Rows from expert 2 of block 5, named by matrix and row number. Rows with one number belong to one neuron. Each number is 128 + 32 x the weight over its row's rms, rounded and kept within 0 to 255. All counts start at 0. Numbers have three digits each. After the name is the row's rms in percent of the matrix's.
# up: expert up (model.blocks.5.mlp.up, 8x64x128), inputs 64-127
# down: expert down (model.blocks.5.mlp.down, 8x128x64, transposed), outputs 64-127
up.14 018:124081104150096124116107166132166099166143093113148140138127128100162125171146168121153145128138131116076165118075090157102115166079169101143143084148179165130130145155163081165155131116091096
up.15 040:124135107150137085137166147150126099174147086147185123077123098130130130147138203089157166151088124151177139126115111074117108120131144097113139135094107119229140204095172082165140106088134126
up.16 036:114145129085079174165108143119135112158184122119157050108101100123144150063125189111121169136142108133126147136087112143098140191101121139091147107128193093077092166104088152117043136128134207
up.17 043:139125073128130163204138161100086112129154182147160098056109089103095110164186145066110118121118126096070100134173115170067142156125171133119149115171154115145071165143137162149095104124132146
up.18 117:153167082116177091093139118136097114133149103151159140118113115159091174126165152061150167147114126158152129128152161079159086068112144103117122096097108134149176126145112142146169090097128128
up.19 041:066097079111110149117098136132154119127187092127163076084122093132126126130064184154181133123172168133038187118081112159076127129093145083127160131165115119127121185139089116124088122111112110
up.20 017:155130131094153116059144125223138130113107130131148183101134149166130137139093144172141161076182128118176079064117157168132134202114031132089148124086111137123145123139153114120177134164108137
up.21 035:121141097130090138083112130151171096112179059122194084054071105126172151116087212153188138164146130135105164084095146167073127165120107088097109111126115079128111202163113119139141145115107143
up.22 019:129131074121125108112135127145105130129138094137112129106058078078124134099089130126133167128114149136145041102147148035136160107163090115109146131119127100125092163162131160162127094110135182
up.23 040:149112065111147096194132144131183133139119113119140122163092092077132122095080092051162141107123109131189085109153118096170139067116148127133113171117157149174149111094119174145116156133163097
up.24 054:107169109124146196165106068101139166155131177138096113141116124130104105117176082151049100134129153115083094115125157139085211109153109149134113115147223203050084110117168126125108146128103134
up.25 054:095108089120132114111143136186125105153175074121173094085108106148108128146118220115151126142140131101146140109094122142091098136080126090120135061145115090180118191148122112130141084095115117
up.26 064:114117094124112108116111126141131073155119118131117166108134106118152130111160167153170118122146153136166169131150136195120175219109133036117101118134156080180184180142167113137161146092139091
up.27 050:119131094095131106142146157109137108180146120125190095096078072103075191159127212042183115161155096163133142130112130141095071135102169090173134112157140131105189165164132124190089135097131102
up.28 061:153117091105166132147154105150107114081159140123131124087075141086112172163081070174118132149087159112159109145124188144165136181113076122122153129156155158069163093099160111124136088096134120
up.29 090:139121078140138114175145079130128116110099132119177160109118079100182152117143180115084165130097120106135143163150110132133117123132114106122147197105120086088088125142178098091105122150109152
up.30 045:085132140120117087122115090106103149153097166141143087128124137094145147147091191128188124126114124147222097106161160126151154099113095114116120141099151082096106164163161152088108169111139121
up.31 046:134140068106146111075149155115117132096149070124211153073119142158158145132093157150187158143136161136118114099098167092092120106128117102080165108085092086154117129136127147131182098154074152
up.32 310:075137164159130105065144141071121141183118153154100100159108173136099133134073155096148140122149107171151134136142182093140099088099098152167168126072109122132146117190141095079109063149115123
up.33 060:066123166072115170056129162082168139171187172146117127169066138134093114127123096172136131101203094122107155165148180106117166159082148116198155087140179120111139161116061144180119123128121132
up.34 028:117122104112127076178149160111152122138113112167114085120148115094073140132102119130136151106092166162143121141155136138156063131087119095144161168089120103132183121108152097122101155134088156
up.35 066:062074124150119095161135094189103138147144094144115106085135136141160142137096148119202083096148090108157113138101105197117158156063135106147119071153126099160168187117113154120130126084174129
up.36 092:049145138188092155140140116142086132109089152131070169122112165104194077068151121153153087080131123097140130098115095134104176117155130164110090146095136136143028164129107153101144119151162154
up.37 061:102141094151153155167171098139201133172226126076073111127100136152187080135153075107123123107131074114127099168121146116083192133128109144142119097150161151138084102123143113172132194185123161
up.38 032:172137113102146112073119132170143131073123167104119089154108149191136126142037150134145104134148159091139107128185157163152122161100071088184094140135144117102142093184149107095150112193154134
up.39 051:132081100088106084226062105139135135129154144101107099169097114126152092145171089119143110141103137124187135169070105141117091149151157162149119141171150108136136137138128142164079192165126107
up.40 119:149140121167090153084086135124045102122126130119158148082196165173131144153129155149170117138086172059129082130102098128112165114169136145076086129110074101166054087093131143156148069143111182
up.41 127:122099118122135136179164117130138069160096144100138070090097102102067125129096195086134131139143092142163112151116143187160075147138125127174139082193162122081183160137137093142075101110102104
up.42 017:147144050122166133148163142105141124129103094134161159094051150102179136143144133129131184127066126119144075186144135087132165130155099100101146148088134105123130121101164145142149123126104156
up.43 047:112136069117099050119111123143156140136130171142128106186089118127175195128120106061158143129064130121217099123179119100193131096114136125129099145086076158137102066153086177094147160086148126
up.44 059:037113142159126127128108129084125136186127151170110100115092169086159080119088155180172090098152107127140175094139144145113174116138119161149138132114137095123061160180189112098089129171134143
up.45 038:139100070116137155148107166097111075114149103135185081072087105099090149116102209116164154179148182139092166116109144166052136148148183109146166106147137140108096171151158087145098124082064098
up.46 057:165099109091116126186140121092133141120066182102100145163108128112102104083098116090122129163123131134149148193127126152158127191116150140114151143173145116102138132104138113108102130107175072
up.47 050:086105144154113148134141158164096114133154106111117090164123090136100147124124173088140085141154060120137196078123093193106095138144163134209119126185129108126142162172131079113080123091105079
up.48 092:148149112097196107140139112126104140177116117169120152160088146115128129159195118083067120106199157130133124110143109127122128101102164110121146107176150137161160140180109159130127137071100104
up.49 084:131125146136168059118167149139129135155126136135167100163130099102092127184110162022131125152145113164076159166098106126099084166064156103142131109138118151136180115147145091172105121117116100
up.50 044:178142052022139117193099092157158156124116087099135081147041086104147177118120131090144108131123197137192140120134137096169102104151110099121129144118148104129169149131135176133127180100110099
up.51 038:194086123086068170170146136155144093129095125053103072100110066126085103110106209135149126151168177129111179141095133196143125192177108083132126095138147100132166163134153091131107122104178083
up.52 122:140144097113130118165176094141145127178071152125100139146123118122099111110164109060055126158124129142111144108158119121194090161121120108158128147165152116109252112158149105118131167133081079
up.53 127:058152134182101152151142096134089125146098123118091119144127150098170089053118111187164085098125117126165141092130106150096167118158125163112094136098147145117039176139155119067124160136132143
up.54 033:140133043124112110136122132127210171108141063103159189106140134146160104129124101167141156130114109100117132167130110121166113151091105084113116057124131101181173116133118140144156212152200094
up.55 047:118132039146199099120196105212128092162161139147114195142135117119097088089131169159148137087133077158132115139153172141129121091078132128157102060110163105158129115124182138134160107105186093
up.56 066:118107119090108150100105053104142112098154112074164104101105124210169154111132215138130139155149107126106145089109143134187155200122132099158121096113122093146091164103114075121135099143150090
up.57 195:048121163177141126127159139075129137190128165165115094139118166087131120126106175121129120108147072160163145125136151139109140123117117156169147130116129099130084138181184085084076104163116148
up.58 091:134114143096196152173102152150081106123142109129140180064115100111099154187135113165115147127129157082120076128113160146118088096134129183074137119180124171123143140114108162130139094086149128
up.59 042:108106134106112097080165131169152150137063123127096170132147165159114107127050077183096120118148133108153067135108174143144144176111075130140135118076152123138200107095143128129173114137157085
up.60 029:101133082108124175209168135131124169131090177108116052099082086082095209093138083120145090112115135107146115116115122160119185163206117148143133136129131109056078150149124149124126184103156175
down.14 021:101181114101125113150140109083087156177093206134117161104101173116113156078146053153091132080115146121114127116177136117128146181122092143119112169114104106117131127147079156103143166126102076
down.15 055:089161141138065145047145116114115168125103106134105124151165216177103151113138082068111118139116152164091160084141108107121126143140114095126113129055177204069106121129103077125142142159121138
down.16 044:072087127159162126149087105112143193153101128166166108131092098058082165164157102148124123119094142124119124130111100107144127121165127146120120160136114185085093149148144156109130115112109094
down.17 058:085100153140128097132100129099092180105123106191129100122095173118072159089091108067105178146148119185144111096113130109129059192127126138144118174127135183086100139168130105080083096150107125
down.18 147:107157089104097102074108094118084140206091136111124093154120165163110140142124095025170102105157104145100124180173128111156109105112115138166141094091165163120119106164108134115141133106168163
down.19 054:101070139141123117186127108107092211165098144137111116109109144058087164155182091108069128110107149158109095133152091061183113171132139171123141121151155175099074124145150140101089151128149137
down.20 021:123178112075183149099105182099154089149155226101096114153146193126148111182158136154103119136066142138165179142136144157130154064114142133164111083127135116183146113110106142130154130131142110
down.21 039:084088120150125119151118152142099205144077159132073109158130154111126131135180086114058073106085136120126115141147102064152153151145124183127139120148145175137065097122122161082135151127103070
down.22 024:083114129155044088098128122150112173186185132162077136116170154134105147095118135082216070174058126117118173095115121107179065166133134093143159129131125175112104119102117107108117143156185142
down.23 055:087141129141073061073120116191137067088170096132134101182135080154149164131112068138200131128119132207086174142117132111153156125097112067105129153083137214108115115114161100140154128132140154
down.24 064:116096060078167138128078223115113073147130149133150102130119076050113142144107113167139153114109113064177108184088167122149136144139133127150144147163107099173120111122123156160132064105142120
down.25 060:111156128126115132125124119084132175147103121131107131110162211169113134131164058112072132119153121181072124134150116137147135103135147115094159153105189211075117096142140106099134171133132128
down.26 072:122132147138084148114177138148131167139111119157097124165163134167093203117176108077133092138096085147130126137149118081169138090146126142136120119096135167105068073112065138134144069104141156
down.27 055:086129170130088088102160085121103193145092148132098139122136171160131150097108114067155108113098115154091083084194119106226093168136115164110108177128117154084109113143119107084129090140170147
down.28 063:142146085130127156114062207088108161158135182159114046104177132159112175073155117067156117114153134100126130161108133100120124156111118143146097154128102141113057050136093145132120105174133131
down.29 098:106127121137166083152173062137145104134104144107124118127145160107103174104154213087133159177103103150172154078143107074139050115130100199133120156141123141129142127153144081101110118108101056
down.30 054:093162096143088115078183193164093095136115123113111060209156142121143107115043167102172104115124114194110146154160143147146108107132119069129090089052071156123124096156140131136203107134162094
down.31 046:106115124151122133127096109125088165217100174131072133131126137127122109113168110051105098138140112105096139166143075088155120182139139168134159132155172194093085133115136107091099160124142143
down.32 279:095127116143136119080091107094101136190141166149158105095126134141123104161128163101173158118168085092187108162146164112131083136119116152185160109103106037174115118178158142113140099154166175
down.33 066:156186102152131097199127108139125134154111134141177124111130145117141134136078141117102135125049147101152099153095113167096121127163118085058094195090078192107133106159183147124130140166170122
down.34 036:122130149171107109115123071113119153123183097122128104099096129162121156148134134061140130142153137153072127076170089130134142096129114104110096123117114134084135118188120064100127147169155202
down.35 082:106144119089128122115162116136135139157046110143136145195115195131083162089100146127079132158114143206132189116129137116151137148151155110154115120062141212114144126149137090126130179117092072
down.36 086:132131079102113127114080109157092090157157106125187090089125095125078136171130083133234137133145161106138088151164146149134041136122148105134147102129117124130201133148182145129116127114157113
down.37 073:145126101130104131152120150150079086131109151127123146153120147132143138104065116206131099114087148165158118141102167183142172157148131106103115107066107167122152088123163186100165136115110093
down.38 042:096157085134105094085189126149097132118145093129092133178078135127178139126114118124181093104134141156141137169174131081113143051125151147106117111084112128113106106153131172142179156130089096
down.39 073:120124140144067086082115130186111131098127117100101126130150128135121111101119068153123132137108131188147169116166114143148079140124114094118117158092146223135157162099142106159162137129152058
down.40 122:091148109119137141147120109147127111172145158121108122135138096111123099140124072108118127081209097124116151162123136128098048122096136118167121134117162122130173137109181148155149154109209103
down.41 108:150178117103112097135103050120103142075109129143146140166112113137142207096179072107111158150107121165147093118159111106136094120128131124110136177115148108093116138125140142125147128113098136
down.42 025:092100144179102162092129134119097128107148147156114092138143123153059126122092139098157104127106152115093169101120117116148096146093142166162107146136134170086148123135133095138130120163129134
down.43 067:108125085139069126049123144194115112134131087124119143204083088125132129113042111127209107111133150177134172170126164091124142109088168085151116161033076192122108116147135143133181099128148120
down.44 051:127161102124102090047141150122123102157138070135156085138123135125117134153087157069166117135143104195168115149128170132147091113070129095146173111080084137194185141141137120090141118099168120
down.45 049:107115158145158156151119112096126227145091146149120148105130177135075151113166135076048157134135099127081111092135089074146076149143128136108140156143162171093085127137087102094088107148145156
down.46 067:114129106156134066128164132132141113098200104130110099048143104120139141095127150144177147133171178144086144120128119143131103067095089136065074170138122159091111106123145130086130085176116163
down.47 056:166126128065107099179148096142128200112121150099111138097134127124168147128160167121105166131141159144144062078101135114130141118103105122067151168086140076136168151126124120123123183188119134
down.48 090:159127098071111150133080121110111149180075192134085137121090153150114101143120057089103102082128121127138097177138160116166112172143140138147164087131196127142180124146120172143132138111178161
down.49 103:063136172163048116121152126160077141164118121120120134093104162162093146094144090078095164109125136117073132095223118080166106117172129075123104172115146062126139122140098088125156129122146149
down.50 073:097120166145095044029104138169152154107159097107114152152162141130123165134072092089225109112121131167110162128161137096158105151069113116101108155037121213167140095124093159121145132116174112
down.51 042:123107120185173148132103165071162164099087105151129172089140136117116198091176110127071105145160111144121130124131101080179119085157157147158165137140088150058088142100080185166125098121104159
down.52 111:129105109138123106153134102147089124128138149138154088070100135162137097112119112124197123103208122069156083154165126170159155127153113120169097100129116066174150129120149178129192105117209150
down.53 104:121122040119132119115106113159096133177163137142215076098109130134103142199156101081158128110110088106142091175139123099131069145133142093172135119111109107127142111139149142150138153108172134
down.54 050:143126158138091092122159191161140073103138118125110117133169128142152114106099095202125093120094195185158185122141132123125162047122114133077118141091120229090145125087109127107171104161084099
down.55 057:160139120112152138107131067085120105108155102115102113156142103166133113123107114145136119135119138159212174142113145184138133077109127041097122136098089140091138134110099118099128162097102114
down.56 065:090111152113221113183108147145169175156085127157096098148099084105110150125147066113123176117128070117122075166073129099107149077140120202110132173147099182135063088121165176133135171149086110
down.57 169:074123137160133110087111126093115123200140158154142099127113126123124116151113181094188128092161063133173126141154163107144084105107121130192166120098108062154108140194168126061110113153155177
down.58 088:052149152172120109055128140100119157128116153146079132129165157137144093102095110185169117113141131109144151151165150076131053119102061136187148096082108075124126091115167135118157114167109145
down.59 039:174210090097137179131096146084115071130175140113088117144174140130155161149154145165076152109105116112140168083128114112124156062145142132127123115121095126127051060089069158193134107141090104
down.60 035:138077078181117144112063086137114125123158058109198085166134113152117104117109172159216119148087171139110101117078138112125123103086127105157145120135105141130127077148117095124071138199091116